From a checkpoint of a small contrastive image-text model: encoder widths [64, 128, 256, 512], text encoder width 256.
Rows from block 5 of the image encoder, named by matrix and row number. Rows with one number belong to one channel. Each number is 128 + 24 x the weight over the matrix's rms, rounded and kept within 0 to 255. All counts start at 0.
# convs0: first 3x3 conv (encoder.blocks.5.convs.0.weight, 256x256x3x3), inputs 0-15, a 3x3 kernel for each
# convs1: second 3x3 conv (encoder.blocks.5.convs.1.weight, 256x256x3x3, transposed), outputs 0-15, a 3x3 kernel for each
convs0.190 [127 142  98 144 129  94 128 132 116 126 128 134 124 115 122 152 125 130 119 145 105 138 255 131 120 133 146 130 138 113 131 145 125 125 123 124 136 182 146 151 131 137 130  99 119 124 100 130 125 107 119 108  71 109 152 129  80  98 127 138  33 113 135 132 166 134 146 177 138 142 134 155 130 171 133 154 201 135 151 141 161 119 127 126 146 151 130 142 129 153 193 189 203 185 155 195 173 169 167 114 123 127 127 126 134 122  77 122 148 150 150 121 136 131 160 139 164 119 122 125 120 113 113 116 130 103 126 131  70 139 120  96 108 143 154 133 131 133  73 128 125 142 143 155]
convs0.191 [119 128 145 118  77 126 128 110 133  82 127 142 103 117 136 126 128 147 126 131 134 106 124 119 127  61 122 128  91 130  66  69 128 127 116 128 144 145 132 145 126 139 124 109 126 131  46 123 128  63  95 125  84 126 126 121 131 111 125 123 122 136 126 131 124 127 127  83 122 130 110 103 135 114 125 137  51 123 132  91 109 132 111 129 129  57 133 136  96 126 175 155 135 131 119 129 137 127 143 130  62 128 127  34 124 128 133 127 129 133 146 130 123 139 154 130 158 135 111 134 130  62 129 129 135 130 104 124  85 124 121  87 147 124 159 152 124 147 123 123 131 130 130 124]
convs0.192 [108 129 129 123 130 113 110 122 127 138 116 162 150  73 164 142  63 143 175 156 121 177 187 107 125 119 108 129 128 136 138 160 115 125 136 140 109 162 137 100 131 151 127 133 112 105 127 121 127 116 123 128 134 129 156 135 144 126 127 166 124 127 146 134 137 125 154 163 113 130 131 124 133 140 129 154 158 124 134 131 128 137 148 126 148 140 121 133 129 115 154 125 178 146 135 168 150 169 171 126 120 116 129 132 109  94 122 135 136 132 132 133 132 133 166 131 129 125 115 112 124 100 121  93 112 126 171 139  83 136 119  19  79 129 134 128 124 144 158  82 145 119  96 145]
convs0.193 [111 106 114 120 103 140 137 138  96  67  82 122  89 152 139   0 112  46 126 129 128 123  13 154 130 125 123 118  96 109 127 121 126 129 120  89 157 145 131 129 125 128 153 145 147 146 131 109 127 127 129 128 117  85 116 129 120 130 130 112 111 114 101  52  70 131  28  92 140  42 108 121  55  55 134  34  97 166  48 124 123 150 132 129 129  99 136 131 140 119 129 133 133 129 110 131 131 134 143 102  72 120 125 102 129  74  77  74 132 163 118 164 129 118 179 150 116 122 119 128 123 126 129 119 103  75 130 144 126 110 126  76 115 129 128 136 109  93 133 128 124 128  94 112]
convs0.194 [127 136 135 122 128 138 115 118 131 126 151 151  77 128  93 137 128 128 132 169 138 150 162 172 130 144 134  98 145 139 115 126 166  96  70 116 126 117 122 139 154 146 132 134 106 122 128 127 124 116 130  96  57 106 120 131 126 111 137 128  61 106 129 133 133 127 133 140 130 100 122 123 130 138 127 135 148 132 115 124 127 125 133 125 134 130 129 128 129 135 168 140 123 194 132 157 158 177 130 125 157 133 105 100 137 127 129 115 116 136 133  89 122 143 133 129  83 123 143 131  95 120 133  61  97  81 176 126 123 117  38 100 116  97 160 110 139 141  97 137 101 151 146 127]
convs0.195 [151 128 121 125 129 124 129 129 143 148 108  30 129 185 124 131 120 111 146 119 127 110 150 131 129 153 152 119 103 133  89 131 116 127 146 144 138 174 168 106  65 103 127 140 131 125 124 128 125 134 129 141 134 134 134 136 126 129 100 108 127 129 129 121 118 112 125 133 117 113 131 119 126 126 116 127 134 117 113 134 120 124 124 122 129 127 125  96 130 129 127 131 121 129 129 127 144 140 150 109  88  70 112 255 200 126 129 127 129 136 113 123 144 125 128 142 135 110 125 112 124 188 121 124 128 118 176 101  88 237 112 119 130 104 119 127 127  99  60 140 124 115 120 102]
convs0.196 [132 133 142 127 125 130 133 134 133 122 124 107 124 124 111 125 130 129 132 133 127 132 131 127 131 131 128 177 159 145 179 140 153 170 158 158 139 148 135 130 128 129 130 130 135 129 114 112 130 127 119 126 124 115 135 128 124 130 130 115 130 121 127 185 159 175 185 138 191 188 154 171 168 154 164 168 129 176 165 145 169 133 133 137 126 121 135 132 149 139 130 126 122 128 126 125 130 129 124 127 136 128 129 139 127 130 130 124 124  94  79  95  89  89  85  81  88 129 135 128 139 140 130 131 129 128 120 120 126 125 126 129 132 131 131 120 127 113 121 128 128 120 127 127]
convs0.197 [129 135 126 113 127  77 135  56  93 131 128 137 202 124 140 114  75 120 108 140 124  85 149  94 100 128 116 127 127 127 132 133 123 128 127 123 117 101 124  90 110 124  86  67 117 100 124 164  54 115 146  87 128 140 136 129 121 138 130 112 133 124 128 140 132 125 126 129 128 125 128 119 130 133 129 127 130 133 125 130 122 148 139 132 149 140 141 128 131 130 140 159 140 128 164 137 121 136 131 126 104 127 129 124 128 140 129 134 130 129 135 133 131 120 123 133 127 127 114 107 128 118 103 132 121 129 135 131 120 125 130 122 160 146 124 190 132 166 133 156 167 125 131 130]
convs0.198 [118 130 161 120  92 130 120  67 148 112 135 132 112 109 119 112 133 128 140 133 185 117 124 130 114  86 152 130 128 133 118  61 121 107 125 134 133 139 137 168 129 123  67 109  98 141 134 129 119  76 110  34  43 133 114 130 139 128 125  84 127 131 113 128 129 135 135  87 128 128 130 125 128 123 136 136  78 128 128 122 122 133  96 135 132  75 123 140 127 130 140 152 128 128 126 138 140 127 145 128 127 151  65   0 120  96  72 130 110 122 125 128 123 126 136 117 124 146 147 158  83  79 128  75 119 144  91 127  57 125 117  88 156 144 146 162 134 156 110 128 132 120 129 135]
convs0.199 [128 124 116 124 125 165  96 123 156 127 113 124 129 110 112 128 118 103 155 146 151 188 125 169 148 140 158 122 130 191 126 135 152 130 135 140 120 111  75 111 129 125 104 170 147 123 140  96  99 173 145 120 146 130  71  65 130 131 143 131 162 142 122 111 128 128 129 129 128 132 131 133 119 127 126 137 128 129 138 130 139 106 126 123 132 128 137 127 125 144 140 136 126 129  94 129 125 113 126 124 129 133 129 137 122 139 131 117 125 114 124 136 131 136 125 126 125 123 129 130  88 136 129 115 129 124 108 133 163 118  84 156 108 163 135  76 130  56 104 140 127 103 128 121]
convs0.200 [156 128 139 113 150 103 128 123  97 128 125 141 183 127 174 163 105 139 120  58  46  96 255  94 116 123  24 128 124 138 105 134 124 133 136 127 144 184 128 140 133 148 144 143 174 122 114 126  65 132 123 117 128 132 174 124 107 132 139 135 123 129 197 122 118 120 119 136 125 128 132 122 120 126 121 118 138 127 128 133 118 120  91 118 110 139  78 120 117 119 129 132 125 128 178 125 128 139 126 114 114 125  70 175 113 119 125  82 126 136  96 118 140 125 129 133 129 116 114 121 122 121 115 118 124  64 179 126 111 133 100  94  37 126 118  89 103 129 160 127 132 163 119 130]
convs0.201 [130 115 127 108 128  95 128 129 129 140  45 134 171 125 122 129 129 140 140 129 107 124 137 106 137 158 127 128 129 130 128 127 123 135 136 129 126 213 149 122  43  94 125 139 124 127 127 134 128 131 106 126 146 138 140 137 144 119  79 122 129 104 129 130 122 112 127 130 127 120 129 118 141 124 111 129 130 127 120 130 118 131 125 131 130 123 128 121 127 126 126 122 121 132 130 125 144 134 134 119  58 116 110 255 131  99 139 128 128 128 114 129 137 117 135 145 136 104 103  96 144 226 115 126 138 122 139 111  82 155 129 131 138 115  98 124 122 132 133 140 129 126 132 132]
convs0.202 [126 143 128 133 118 128 138 122 153 120 158 112 130 135 120 135 138 132 145 128 178 128 127 131 194 115 137 118  97 120  45 106  82 129  75 127 166 132 121 160 125 125  96 130 119 181 115 128 108 118 103 210 104 130 127 130 148 130 136 133  91 163 130 126 125 124 118 109 130 110 116 123 128 125 127 123 114 130 113 117 124 133 128 141 129  87 114 135  78 116  75  85  81 128 135 117  87 124 107 117  92 126  96 120 104 128 112 127 128 127 120 126 125 116 125 116 124 123 135 127 129 144 121 127 119 122 125  87  77 134 149 126 175 141 133 115 120 196  89 130 139 137 123 193]
convs0.203 [128 127 121 127 111 109 128 131 126 124  37 128 166 123 221 133 110 134 102 103 130 158 132 102 133 117 106 141 137 119 131 127 120 130 135 128 125 122 132  48  84 119 135 141 139 131 136 143 150 128  60 125 125 127 123 136 131 111 118 139 125 114 128 128 119 118 131 127 116 126 119 107 130 117 122 134 126 111 127 117 118 131 112 126 137 113 118 128 130 133 160 130 161 147 124 125 151 134 128 112 125 114 230 237 121 110 119 126 126 128 135 132 126 125 114 128 123 126 124  80 166 130 116 122 131  94 125 124 118  95 119 121  86  59 117  90 126 143 137 144 192 129 112  82]
convs0.204 [130 121 125 112 135 128 118 128 173 112  87  97 129 123 128 108 112 131 188 117 106  94 130 148 127 174 208 136 114 131  85 143 155 129 209 153 133 196 141 149 110 114 130 145 125 169 131 130 142 130 134 132 158 142 120 118 151 115 100 125 141 130 124 128  70 120 129 135 128 102 166 130 132  99 114 132 136 129 109 180 130 132 122 119 128 133 125  97 156 159 160 165 135 150 131 134 142 112 138 132 134 115 135 216 187 125 133 121 132 128 127 124 134 132 127 130 135 127 127 128 117 163 128 121 119  87 155 140 128 177 119 129 126 115 127  89 130 123  97 143 120 100 130 108]
convs0.205 [127 127 126 126 127 127 133 128 126 128 130 128 129 127 131 123 121 130 136 149 167 133 141 140 134 139 133 129 130 127 142 162 134 137 136 122 131 134 131 122 129 123 132 132 150 136 127 125 151 141 126 132 124 120 121 121  78 137 139 125 163 142 130 106 109 106 103 105  99 123 126 118 106  78  72  84  58  41  96 101 111 112 103  80  71 103  74 115 133 127 137 110 128 140 126 111 142 109 112 119 126 124 111 128 127 117 123 128 150 167 165 153 179 176 144 153 151 126 126 126 128 155 139 123 125 129 136 127 137 104 131 138 117 126 129 108 120 127 128 131 128 131 129 108]
convs0.206 [150 126 122 132 128 124 135 127 117 145 121  76 142 129  97 134 129 105 133 129 131 129 127 132 137 132 137 120 126 132 134 147 135 141 131 141 129 125 130 126 127 118 128 135 134 128 127 123 134 148 131 126 129 125 129 133 128 134 141 131 137 140 145 163 192 186 195 213 212 200 201 204 150 173 181 173 189 204 177 195 199 127 123 125 130 128 137 140 157 152 134 130 129 137 136 132 149 155 137 128 129 129 127 156 129 105 116 122 154 180 164 158 196 195 187 210 176 124 123 120 128 146 125 127 126 117 125 124 129  90 126 129 131 131 132 130 131 131 142 137 120 140 129  92]
convs0.207 [102  87 100 123 109 127 114 124 118 128  89 167 130  97  98 127 125 130 138 152 126 124 139 157 129 181 138 127 159 129 131 132 133 136 132 126 113 153 131 132 128 127 124 129 104 111 121 119  93 125 128 101 161 127 135 124 127 130 132 156 126  91 133 134 136 142 177 158 145 131 125 128 133 137 144 179 156 149 134 126 130 125 122 128 139 134 132 130 135 122 171 127 133 172 152 140 146 128 141 133 140 129 119 133 127 127 129 123 144 102 116 150 100 128 119 122 139 138 133 129 127 130 104 121 127 117 131 123  92 127 116 121 107  86 121 156 126 110 144 137 128 135 133 134]
convs0.208 [118 143 185 123 135 199 124 142 177   0 116 137   0 119 148   0 114 129 129 129 157 131 138 136 131 122 145 120 128 135 126 112 117  77  98 127 144 130 128 128 125 123 126 128 116 123 133 128 152 141 145 155 138 149 120 126 137 140 129 134 136 129 128 126  83 109 129  75 109 128  94 117 127  62 114 130  63 116 128  89 120 131  98 134 131  87 130 128 115 124 132 129 137 128 139 137 133 163 143 125 125 125 126 101 120 128  92 114 118 109 121 129  91 127 126  78 128 131 165 134 127 135 131 128 139 129 131 119 121 131 126  72 136 127 111 162 134 164 150 125 187 141  68 160]
convs0.209 [131 114 125 123  79  96 131 111 140  65 128 131  74 118 130 106 130 148 160 136 151 120 137 120 210 143 127 128 113 125 117 108 112 122  68 120 178 126 128 145 103  90 121  88  45 160  66 114 155 108  79 174  80 129 128 131 146  98 115 158  82 142 148 129 117 132 133 118 137 115 116 123 131 115 132 134 106 132 114 103 124 129 126 136 134  95 128 145 106 131 137 135 126 132 106 129 128 122 130 110  79  96  92  94  59 128 115  98 136 133 126 142 128 118 134 117 129 127 127 123 126 131 115 126 121 108 119 138 126 130 143 122 154 147 129 132  71 145 128 128 129 139 127 148]
convs0.210 [122 127 138 118 131 161 130 122 133 131 126  85 164 122 114 118  75 124 146 130 158 189 112 159 129 205 147 121 152 174 137 153 157 128 160 138 127 151 128 115 147 128 127 142 106 111 170 147 104 163 130 137 129  77 128 132 127 155 131 127  99 109 126 126 127 133 131 126 133 116 128 127 133 128 139 134 122 135 112 129 137 126 132 143 124 120 138 123 127 143 140 126 113 128  95 124 136 130 125 127 147 143 137 152 125 112 127 119 129 128 133 145 129 136 130 126 122  98 141 130 126 130 127 130 111  88  93  97 130 112 164 129 107 162 119  94 143 126 121 132 138 121  62 101]
convs0.211 [127 137 146 111 125 143 122 134 137 129 140 126 113 125 117 125 129 110  87 126 129 113 106 128  89 128 126 130 116 127  99  53 114 127 133 130 139 183 122 173 187 132 149 148 133 125 125 128 122 127 117 122 124 128 135 134 130 131 133 128 115 131 139 136 165 159 141 130 133 126 135 128 135 150 152 137 126 132 124 127 128 164 154 138 157 133 134 142 165 130 135 135 127 130 125 128 125 128 127 127 131 140 104  72 124 128 142 129  28   0  96   8   0   0  28   0  56 125 136 147  64 105 132 114 128 139 128 103 127 135 124  84 150 154 167 124 127 133  97 126 127 126 129 133]
convs0.212 [130 127 123 140 132 126 142 139 130 145 122 120 129 112 128 125 113 130 121 130 129 132 129 132 121 115 122 120 127 126 140 143 142 136 135 127 128 146 138 133 150 122 152 185 174 112 126 123 137 131 141 135 127 126 114 122 127 125 131 126 161 131 126 116  93  91 101  89  75 110  97 109  89  45  41  56  34  22  66  69  94 124 132 114 125 131 115 127 154 128 141 132 133 128 126 111 137 100 115 118 113 123 108 129 128  61  97 103 171 186 178 163 193 171 166 180 175 127 127 128 130 147 139 114 125 125 150 132 142 126 128 142 122 120 126 126 128 112 121 131 127 124 131 126]
convs0.213 [130 132 131  96 103 144 167 190 158 102 137 121 127 130 137 122 159 134 132 133 163  89  14 128 130 112 136 122 128 124  87 111 126 132 136 134 135 170 158 130 163 124 106 127 109 110 109 123  98  92 126 123 117 131 112 138 129 130 132 121 112 132 112 128 129 121 139 102 120 127 125 113 133 129 128 138  79 116 122 111 103 143 134 137 128  66 111 123 110  93 138 123 141 129 125 129 127 126 123  48  48 111  77 115 139 133 154 143 113 118 126 125 124 115  95 132 130  96  93 118 112 123 153 143 187 167 125 123  71 128 133 127 140 152 192  54 118 135  80 101 136 128 128 130]
convs1.190 [114 114 114 125 107 130 122 126 137 141 130 133 165  84 127 173  94 124  92 128  74 135 133 132 108 139 130 128 122 126 118 129 118 133 132 152  89 123 115 106 131 127 118 134 139 129 129 128 132 128 131 126 124 123 128 127 136 145 153 154 139 158 174 126 112 122 112 124 132 116 118 108 121 119 128  81 106 129  79  95 125 126 124 130 105 108 127 102  92 126 138 130 145 127  75 123 125  89 119 129 134 142 125 106 120 125 129 134 126 127 133 112  98 111 123  80 124 142 137 144 127 128 125 136 158 127 137 138 141 136 138 135 133 154 138 130 142 138 149 134 131 135 161 128]
convs1.191 [135 132 130 132 129 120 152 132 122 122 135 121 126 164 128 120 156 127 128 142 134 134 128 150 139 140 131 128 117 129 118  90 107 128 118 135 143 138 138 135 130 130 131 127 129 109 115 125 122 126 123 147 131 128 133 138 134 132 147 133 127 131 129 128 113 126 126 106 128 128 124 128 129 129 126 129 130 132 127 127 132 133 128 122 136 127 128 132 128 133 128 128 128 130 127 127 126 125 128 127 122 118 129 128 128 113 128 126 127 133 124 131 145 126 124 130 126 129 126 123 122  23 103 122  51 117 147 145 131 219 191 135 185 131 126 168 156 127 151 135 126 140 133 133]
convs1.192 [116 123 126 126 129 137  96 128 133 128 133 140 166  96  83 177 103 115 131 151 122 137 169 136 144 140  19 126 126 134 125 128 166 111 118 129 121 126 131 140 132 168 131 117 147 145 128 138 127 129 129 115 115 115 146 161 163 175 155 152 143 131 132 112 128 136 124 127 127 127 124 123 129 131 127 127 125 110 130 102  81 128 149 134 122 123 113 111 117 105 129 126 137 126 104 118 126 114 125 128 134 155 128  92 110 126 124 124 128 132 129 131  93  80 145 101  99 140 129 129 130 130 136 129 131 144 135 136 139 139 124 129 130 126 103 162 122 111 180 126 130 151 127 130]
convs1.193 [104 125 117 125 135 136 113 126 127 126 132 129 129 132 127 131 136 134 141 145 135 130 141 127 135 147 168 123 128 129 154 122 127 137 120 127 130 131 129 143 130 133 135 130 131 130 132 130 127 125 108 130 131 128 129 123 125 128 121 127 133 127 126 129 125 130 185 126  58 126 104 113 121 124 123 132 114  32 127 102 113 119 129 127 111 131 115 120  97 111 135 142 134 128 132 131 130 139 146 135 130 126 148 141 119 139 137 126 128 109  81 129 122 123 135 127 129 121 121 124 134 128 122 133 128 125 132 139 155 133 133 200 128 133 164 126 125 125 121 131 129 138 146 150]
convs1.194 [129 131  85 137 132 121 137 133 130 126 127 145 121 129 149 122 125 156 130 126 124 130 133 126 127 128 145 122 132 126 146 131 122 151 183 128 137 132  93 130 128 114 124 128 120 143 130 140 201 128 125 155 128 119 139 138 139 153 149 135 119 132 129 129 139 136 124 134 133 125 127 126 133 142 141 125 129 144  92 128 131 133 138 126 121 113 133  95 127 129 132 127 128 134 124 125 130 123 121 130 123 123 129 112 121 131 135 131 135 140 163 130 109 134 113 126 144 126 123 129 124 121 101 152 131 110 126 120 135 143 149 135 119 130 130 122 191 180 125 159 128 112 129 128]
convs1.195 [196 202 177 163 156 167 130 141 138 114  92 132 118 101 135 125 121 132  91 129 127 126 134 139 126 124 131 129 136 129 132 139 138 131 128 112 148 219 153 194 255 182 156 179 150 209 142 114 142 116  88 124 107 103 149 163 155 122 119 129 134 136 141 111 125 129 126 127 132 137 135 131  98  75 135  90  66 134 138 137 141 124 103 134 125 109 128 129 128 128 113  60 125  30   0  75 114  76 104 133  99 130  96  84 137 130 121 139 103  37 119 114 106 123 129 127 161 135 151 127 160 173 128 129 138 125  75  82 116  58  57 124 123 123 127 123 176 133 133 213 148 145 181 127]
convs1.196 [127 128 131 127 129 133 127 128 130 133 128 127 136 132 129 136 131 128 140 142 135 157 153 138 134 141 131  96 117 106 104 129 116  97 124 105 122 122 120 122 122 112 123 123 117 130 129 127 123 123 121 132 131 126 132 127 126 116 117 119 121 121 123 106 116  92 118 126  70  94 124 106 115 119  89 120 125  60 125 128 102 116 108 100 122 113  76 125 133 128 130 137 129 134 152 133 133 141 130 132 130 127 140 136 133 136 130 138 146 129 132 129 101 111 133 121 128 130 127 127 127 126 127 118 108 126 129 136 129 130 142 132 130 138 145 130 129 128 128 127 128 134 129 129]
convs1.197 [141 156 132 131 136 134 142 149 143 153 107 170 212 130 244 146 120 196 126 126 132 135 132 136 137 148 150 123 122 130 125 132 132 101  82 101 161 196 157 180 235 196 153 206 190 118  44 103  89   0  38 127  79 108 132 131 118 129  88  96 129 129 122 127 149 147 131 155 150 130 132 126 127 149 147 128 144 142 128 133 131 131 135 129 127 123 126 122 122 125 126 125 121 124 120 119 119 121 115 127 115 125 130 120 115 133 121 130 128 128 129 120 126 130 128 122 130 117 112  92 129 129 130 127 124 123 139 132 130 130 125 107 130 128 124 108 110 132 137 139 139 139 142 135]
convs1.198 [126 129 128 137 128 126 133 126 128 104 155 131  96 183 154  82 158 130 127 134 148 143 125 165 133 141 139 140 106 117 129 120 111 141 130 146 174 133 131 132 128 131 127 110 103 103 114 106 131 128 117 173 134 127 142 148 153 183 192 192 126 127 128 139 123 131 130 121 131 137 129 139 132 131 133 130 131 146 113 129 134 143 122 129 128 116 158 131 129 138 128 127 112 125 128 122 122 127 125 129 126 132 128 128 105 123 126 129 146 160 176 136 147 156 128 152 132 113 107 127 107  28  67 134 105 124 134 133 177 183 158 192 131 127 127 141 169 128 125 123 113 128 123 118]
convs1.199 [129 130 124 138 187 136 129 139 133 157 140 200 135 126 128 135 125 130  31 103 139  31 131 128 126 128 130 109 127 136  87 124 126 112 118 119 126 129 128 189 199 142 152 160 138 129 131 128  68 129 122 104 123 124 126 125 130 102 124 130 138 132 130 131 130 115 134 131 126 134 128 126 131 128 122 128 127 125 140 127 129 126 127 129 108 123 127 115 121 127 178 149 132 140 135 126 136 133 126 134 131 129 121  70 136 129 130 141 138 134 139 135 127 137 137 134 137 127 126 128 135 188 153 128 139 130 133 135 164  57  75 156 133 128 154   0 126 129  59 128 155 106 114 112]
convs1.200 [140 193 170 134 136 159 127 150 143 125  45 133 134  44 143 132  87 144 136 131 123 155 166 127 129 133 117 110 118 102 102 133 137 121 127 127 130 132 134 157 220 182 126 137 137 200 181 128 152 137 122 134 129 126 148 129 128 129 127 109 130 130 125 127 125 137 110 123 140 117 121 131 129 118 127 127 100 130 128 126 130 127 129 137 109 114 128 121 109 138 127 112 129 121   0 121 126  93 125 134 116 142 139  71 128 132 107 129 128  85 134 121 112 131 130  99 131 133 131 117 140 152 151 116 132 126 134  94 126 112 126 123 140 130 131 130 150 129 129 182 144 130 211 151]
convs1.201 [162 221 179 130 150 176 125 150 139 121  47 127 126  67 132 130 103 131 121 113 127 120 134 131 122 124 128 123 136 124 128 129 136  99 127 124 136 196 192 142 214 216 129 143 137 171 174 121 130 131  90 127  94  98 130 126 144 128  70 125 152 130 130 126 126 134 126 128 132 129 130 135 115  68 126 122  52 122 130 133 140 125  96 128 126 112 141 128 132 153 122  32 131 102   0 116 122  74 124 159 113 129 123  92 125 131 115 137 123  31 115 127  66 117 130 123 133 139 247 131 137 255 157  77 129 113 112  54 116 111  17 122 120 108 127 117 129 136 125 188 162 129 182 127]
convs1.202 [149 126 130 137 126 130 153 129 159 115 120 105 103 120 121 117 124  91 119 128 138 128 123 132 129 135 128 176 125 144 111  76 112 166 116 165 225 140 168 163 127 130 181 124 129 116 105 123 131 151 123 130 137 135 131 140 131 145 150 149 129 132 140 182 117 129 132 117 131 136 127 143 172 128 130 135 126 149 130 125 137 132 122 125 143 129 152 139 134 144 122 116 123 119 117 115 117 114 119 137 136 133 133 148 133 117 144 136 136 127 128 128 160 149 125 129 126 130 132 136 113   0 103 140 136 139 126 119 118 127 122 124 128 121 121 127 123 114 119 118 111 118 110 123]
convs1.203 [153 228 223 202 192 157 127 129 132 120 107  94 124  96  74 133 116 122 127 117 128 119 126 122 115 108 115 112 132 118 123 133 136 116 113 115 139 131 139 164 163 232 140 146 161 129 158 138  97 149 135  98 103  97 136 161 164 131 131 119 135 136 135 145 129 127 161 129 126 144 130 128 152 118  86 148 115  77 142 128 128 192 126 119 174 125 112 213 127 137 108 103 120  48   0   2  97  86 107 130 127 118 113  86  58 129 118 115 156 119  73 165 106  93 138 127 120 124 133 129 122 207 214  80 119 130 118  74  74 123   1   2 121 118 106 146 133 133 153 136 172 160 167 166]
convs1.204 [210 206 131 147 152 130 117 127 120 126 122 157 128 116 157 128 135 149   0 133 130 119 132 133 129 129  86 134 129 129 126 130 121 130 105 122 130 193 134 213 255 160 158 162 133 153 130 110 113  72  62  90  80 110 129 147 130  94 102 121 130 131 124 111 113 128 125 126 130 143 143 145  71  55 127  89  71 126 146 137 134 107 109 144 113 108 124 125 126 151  96  39 119   0   0  65  95  47  80 132  94 129  78  90 145 112 108 139 108  66 130  99 100 127 131 136 155 145 158 120 129 175 124 110 129 127 105  68 115  21  81 127 127 131 127 127 169 165 130 219 161 173 227 146]
convs1.205 [133 140 132 132 145 133 127 131 129 127 126 128 127 122 127 129 126 128 134 141 157 130 142 149 153 163 175 129 131 128 127 123 120 118 114 120 126 124 108 124 127 128 127 131 128 128 126 125 117 115 117  99 100 113  98  87  88  87  74  78 106  92  98 141 137 138 131  79 129 132 124 138 128 136 130 128  97 127 132 128 138 128 124 132 120  48 121 127 124 128 130 130 135 130 130 130 145 136 135 127 121 121 122 116 129 129 128 135 118  74  90  75  31  47 107  55  86 121 127 123 120 127 127 122 127 118 126 128 127 125 131 127 117 125 120 117 119 121 123 122 122 123 121 121]
convs1.206 [127 149 136 114 131 128 111 131 127 143 133 133 141 132 127 140 129 127 135 136 155 140 155 161 144 149 162 119 111 125 110  88 124 126 106 126 120 125 125 128 130 129 127 130 128 133 135 136 126 132 125 109 117 124 127 127 140 129 130 132 136 136 137 117 122  99 123 127 111 128 129 129 118 126 122 119 125 121 123 129 134 113  93 116  95  52  91 120  80 120 131 131 135 131 132 135 130 129 130 121 117 121 125 114 119 125 112 121 128 128 136 125 125 130 121 119 132 114 122 119 128 130 129 127 130 127 118 119 130 118 127 136 117 127 132 112 113 120 122 125 122 123 125 124]
convs1.207 [106 106 122  86  84  86  83  66  76 133 131 181 137 127 180 150 127 178 129  85  56 126 133 121 130 114 135  94 129 128 110 123 122 120 155 133 127 131 129 110 128 125  89 128 126 138 131 122 142 134 130 139 130 122 132 136 130 142 133 130 136 130 133 103 127 132  86 104 107 120 123 121 120 122 133 127 102 124 126 106 126 128 138 125 116  95 124 106 103 106 139 118 126 146 119 126 149 125 127 124 124 159 136 144 180 133 128 157 128 157 142 133 133 138 154 133 132 136 178 187 138 157 154 158 147 150 123 127 125 139 130 141 149 127 130 126 136 159 127 128 134 130 127 140]
convs1.208 [129 123 123 129 124 123 129 128 145 127 207 123 124 249 129 115 235 131 138 120 146 145 119 155 124 123 135 133 119  87 124  95 116 116  89 121 164 141 151 184 147 143 171 143 140  68  91  58  38  71  51  96  79  86 162 164 153 154 158 144 151 151 140 154 126 121 130 126 143 127 126 173 146 127 115 124 126 128 119 126 160 147 143 126 130 121 125 129 118 127 120 109 118 122 116 122 120 113 120 120 134 124 126 145 129  96 151 130 131 132 130 128 128 138 130 134 133 128  82 102 128 104 125 126 110 129 140 129 129 132 135 122 127 127 119 126 128  79 126 126  64 127 113  96]
convs1.209 [132 113 114 128  89 113 132 111 125 129 138  65 123 204 108 118 196 106 122 148 129 128 125 132 123 123 112 164 117 143 123  93 124 133 105 156 234 156 151 173 134 132 189 129 130 109 125 131 127 129 131 138 131 133 132 146 134 128 153 131 128 172 131 171 115 116 131 109 130 129 127 137 164 126 109 136 127 130 127 126 130 142 133 121 150 128 127 144 129 131 121 112 120 132 124 120 122 109 121 131 136 134 129 132 130 124 134 128 128 132 130 117 144 132 118 127 126 124 118 107 107   0  80 123  31 123 130 128 115 136 129 126 147 123 118 150 139 145 140 128 130 129 126 130]
convs1.210 [187 198 143 250 255 168 136 195 150 138 131 140 138 128 135 140 125 132 115 124 141   0 125 133   9  78 146 121 121 132 106 120 129  79  71 124 129 134 127 134 178 143 146 199 133 126 120 117 122 128 120  86 128 124 125 111 113 123 117 121 122  96 125 129 134 128 129 127 127 128 128 125 131 130 129 127 108 127 125 125 125 111 126 147 112 117 131 112 122 130 127 125 127 127  94 123 151 129 130 133 129 133 109  28 118 131  56 137 152 129 128 134  93 130 134 119 127 108 117 127 130 138 135 146 171 127 128 126 125 115  84 129 106  82 139  56 102 118  31 126 172  54 123 130]
convs1.211 [139 138 137 130 129 131 128 128 129  85 129 127 106 150 143 101 133 140 143 132 129 147 133 128 135 141 136 130 120 128 127  96 124 134 133 142 129 131 124 132 128 126 124  98 102 136 129 139 128 125 133 143 130 147 130 129 130 129 129 131 117 120 127 139 129 143 136 124 147 137 124 140 136 129 137 132 134 164 127 130 138 129 131 129 129 131 143 116 131 134 125 127 122 128 137 126 128 132 126 129 129 130 129 128 151 121 126 163 130 121 125 115  77 104 128 103 112 131 105 127 129  85  97 134 121 108 131 124 131 144 134 154 131 130 128 139 145 133 135 149 130 133 137 136]
convs1.212 [128 143 135 129 149 139 126 130 130 134 127 135 130 122 134 131 128 133 137 140 143 128 137 134 132 138 128 135 126 130 100  97 118 123 117 129 129 129 127 128 130 132 128 132 134 129 129 126 124 124 125 111 113 123 124 102 107 110  87  99 127 111 123 136 128 137 127  14 129 129 118 128 124  54 127  92   0  94 128  93 128 117 105 129  86  86 109 127 124 124 130 130 130 129 130 130 131 131 131 128 119 129 117  66 129 135 132 137 109 116 123  83  79  89 115  89 128 127 127 126 127 127 128 123 126 129 127 127 125 124 125 121 124 126 125 103 115 118 119 125 124 119 126 125]
convs1.213 [129 129 130 107 128 129 138 132 134  50 128 134  90 141 148  85 144 129 135 151 167 127 128 134 138 157 143 128 130 130 131 111 101 132 128 130 131 128 127 134 131 108 131 141 126 125 113 121 122 102 113 184 133 136 135 134 129 153 169 148 158 165 133 127 126 134 134 125 125 151 130 128 124 121 128 134 134 152 132 133 126 130 132 141 143 129 152 146 152 176 127 129 110 130 131 125 122 127 118 101  59 129 141 131 129 120  93 102 114 127 130 128 130 164 127 127 128 131 129 138 104  69  98 124  56  80 126 126 147 137 143 161 132 158 140 125 135 114 123 122 117 124 125 118]